{"train_examples": 73750, "moe": "soft", "positions": "relative_bias", "learning_rate": 0.0011, "lr_schedule": "cosine"}
Rows from expert 31 of block 3, named by matrix and row number. Rows with one number belong to one neuron. Each number is 500 + 25 x the weight over its row's rms, rounded and kept within 0 to 999. All counts start at 0. Numbers have three digits each. After the name is the row's rms in percent of the matrix's.
# up: expert up (model.blocks.3.mlp.up, 32x96x192), inputs 0-47
# down: expert down (model.blocks.3.mlp.down, 32x192x96, transposed), outputs 0-47
up.12 144:508518522560520529508479518496549489508460481499476493489508500490474474482523500517506459456507514457511510485484541486497489517476464488483530
down.12 105:480522470503501488491484529532513494501597504519502527479496514496503508511526529509497520518498564531518507503499479506478509499494519484531521
up.13 112:482494519425504511504481506502511480509506540502521533499468485490493485496521518518467482481466489500505496476496482450516542519495471502483539
down.13 116:491489518551499511445456459500532465504521468490510547499465510491516490504507472493515496539509498511483564502511507540505478501489507535518475
up.14 100:547541462501498479472466535517510526499501518495501512451490469485530476484545486504518475477503517479499490511494472519459518526496473506488509
down.14 096:511465580539469472549487489534482497504498508519507488479507488475506476501482454489470449506504543528523520486516499525495491515495490513474466
up.15 121:509527522503509491504475483529483486488555516483518481506495520556510501514555539491517494507494466488443483501505529502489515492492487535507516
down.15 112:521479479478483468547506527565483504495475464386489489488488528497492492497525488522481492522483501481477514495488504450471515494492516499542517
up.16 068:509517484566463492522508507474520515505499508491507490494521482558468479498513487512463502500524476436484486518501525501475526542489504498487492
down.16 079:529527523488494481515504507509504457481530450487489547518491495499458526528498502500483474511473465527493483495494477500475524504502489502433503
up.17 136:542503485522508489498480529535495487460455557483479495454498513469492518475501553478541493480508476466480493489559496487513547498477503484473543
down.17 110:493470483478504528537489536548519506483605482456568490504494438460451484483510509476478495498507490515492463541471498476500515515504481487480517
up.18 112:544500485464482476496493505487527495494531522469512488510512497511499530518534529523528497523500455491480480497517497480536512530461563515488540
down.18 108:526505506490508497530500519516466486497506471423539496541515471451514503504492494486485512503481512483478522489522546462491524466499504484517504
up.19 091:476500534467440493531479491537476477503479513514480471502462474478515516487507530492517520527522469471488509498542516563506503505496484516513546
down.19 105:487453489494495527509489493468479523489532512520475518562535500497459471455515502474465530483463504521503497522522572531467493482461467472502515
up.20 110:493494507516509533493471526511517463522499499485477528479479531496477475518511470499498480499479544454526489512488503518489477514509509517466521
down.20 094:487522486498489475494475497546516465507543497500497477511514503510503493538484467510515491541523571467518518472494487548480536509524534551503476
up.21 141:470485492589509496531529512495467486527487504500460489509542487473480526484515488466555513524535513491508514538486542506526470534528525513488489
down.21 099:488509490432474532469517556457471473489482547455498448485519484526449502527444503516497503542511531503478460535547534503522493481520485492481472
up.22 114:491487514525491510500500518537511501465506495519510527519531502571521480497546501462491573509474497506480500485503484489483535487448457481503478
down.22 117:507494512495480464543512536521493522491488524543523481518497477449490504456539478464532492493549489483509497483511506488501479507502498526505533
up.23 104:481512526482487490507522497448526521503483508494513525510470508556496492474510536480527511460492508508488526520539499518472482460523453484501513
down.23 114:509513531489502510513525505503509536497456523477484463491482502465512500521503487490523533493519509493517485485495486521466479500550508504459541
up.24 056:466471526505438535544432487464500508493469528515504490457494478535502478507499493499499485498501497490520563489476508491530513502483517474498528
down.24 070:495503504460520484489450514526518524515520508485450537512504473516468505460510516528479464500491479510505535503476507496429480512445538468514532
up.25 093:481504511473474484526494516458486496451500500519508523500531483534490473486512484557513544479495474469512495476494462502428498507520498461495504
down.25 103:513516529514495535494534446490504505475501466501517508511525501461522495514517511474516492467511496492482504496543504503511506528533492509473520
up.26 073:530501474523469494555496507515534489505480464470488500474475500523503450497461482496530529475469494497475483533482488498518482477488491488524508
down.26 084:502508474534481476540516509506512508512547502500511494483470497530474501483498492472515500507517452465528466489467484497492489504483484476477538
up.27 113:486489568574481479513548490496489483501521480473492479504525492504528503496523477505514542514511496474499496509503512508519478517470533527519459
down.27 109:509491465465499495537522515497468522519502549478495505506497498478540496530523519512509541529500518493495514458507497514531507505519531539500520
up.28 101:478496543521490510526460469514503486504474503527473501492485506545464522534550506507523519489504439511482524487466512492522493541511466498531499
down.28 107:509481503441498475540524537530495512478516475512543494491458517516480542515559515514474478479523492473514517521483523491454493518495497515518530
up.29 105:474488541443511506502490452468547480499516489509487493476533507442472486461512468478529521487472512503513473502501514504492483469533519465503527
down.29 104:509481502520525500533498526478497493513494505514514563498478520415535501470479531523486522465508519514488539497512513539510497478479491526473499
up.30 056:501487530501452535506481470488517509540448480473504471477506497489501501533466503503485522457525520417466492526511511476519500525481511467505503
down.30 077:499484518533490466467528501479507485466523488521502518501487479505471501491458497503454474517479480472423538518481523488508492494500505489510543
up.31 077:500492535502446465512476487497498533483462487530519530519502511498510488515505460534529508480543495469514509493494505483488493494464491463561476
down.31 096:515499516537495476500474486474483462514513487510497502543495514509437464530518481475515503489490482517507509496525523519508472525499481514472529
up.32 055:501486520497459508517472491464507521495458501501482513482469499474472505517473469481500456524501497506489510465473499517488514512443485473453480
down.32 065:464460533506526532495484501504517523506505465527467472470561541492546495503481457481482480520530486503482473500512542520479506486502543509526506
up.33 108:555506534464491503497542517466562496476507516498497508484464505534484490527516508478523516499500454512456501487526480492505497525507546470449515
down.33 110:521498474476480482506484474490517482506543452502517481499516507516485472531491465498484480475467452474477508529505543482466525484501480481475466
up.34 087:464502488493501483519510508515545525546481496514505496542505535518541510518512529467528483490507461472459508538516524491507496523519516450538494
down.34 093:513513514519488544521490488462494485520522461511508485499490499476515458493511508471445473486450547495515515500455551480531495537432536493502481
up.35 120:516550528528501468508495483517573472485486501534458472489456533505526464491512523546494523455483500497527456501466487523488479502516496517510521
down.35 110:507496442485509523505524478509477496511495501549503477499477512508517498488544496510472526525493542498466534532502500525493457478504491500526501
up.36 111:452465495594498461498490499466449496499517499527496507494523474502501491463536522535487514495462508488491526483455475507480491507493504474509490
down.36 117:495474522474470484520480484502534488512504497526503448485516498523474502507535430506514547514517537528486473497493505510501492498521497493539487
up.37 070:493548511460467555523506494482511525526477472482490474520502500527508529526487454450490488501531493518489482526490501484517523513449516507501504
down.37 086:492459521490473505526488487464523507503502558505485499534495514496518465536484472519479509556526522466536517489543508447496465497480506479482478
up.38 112:495532515493499531480491511493501545505514500506524523486491507515469495503512497527478498490492487496468471472542481565487491496462460507479546
down.38 119:473504496502509502510474517518481474509474485457485450476480484479476499525495497500528490509525454493508530514487430498510490504488455477472473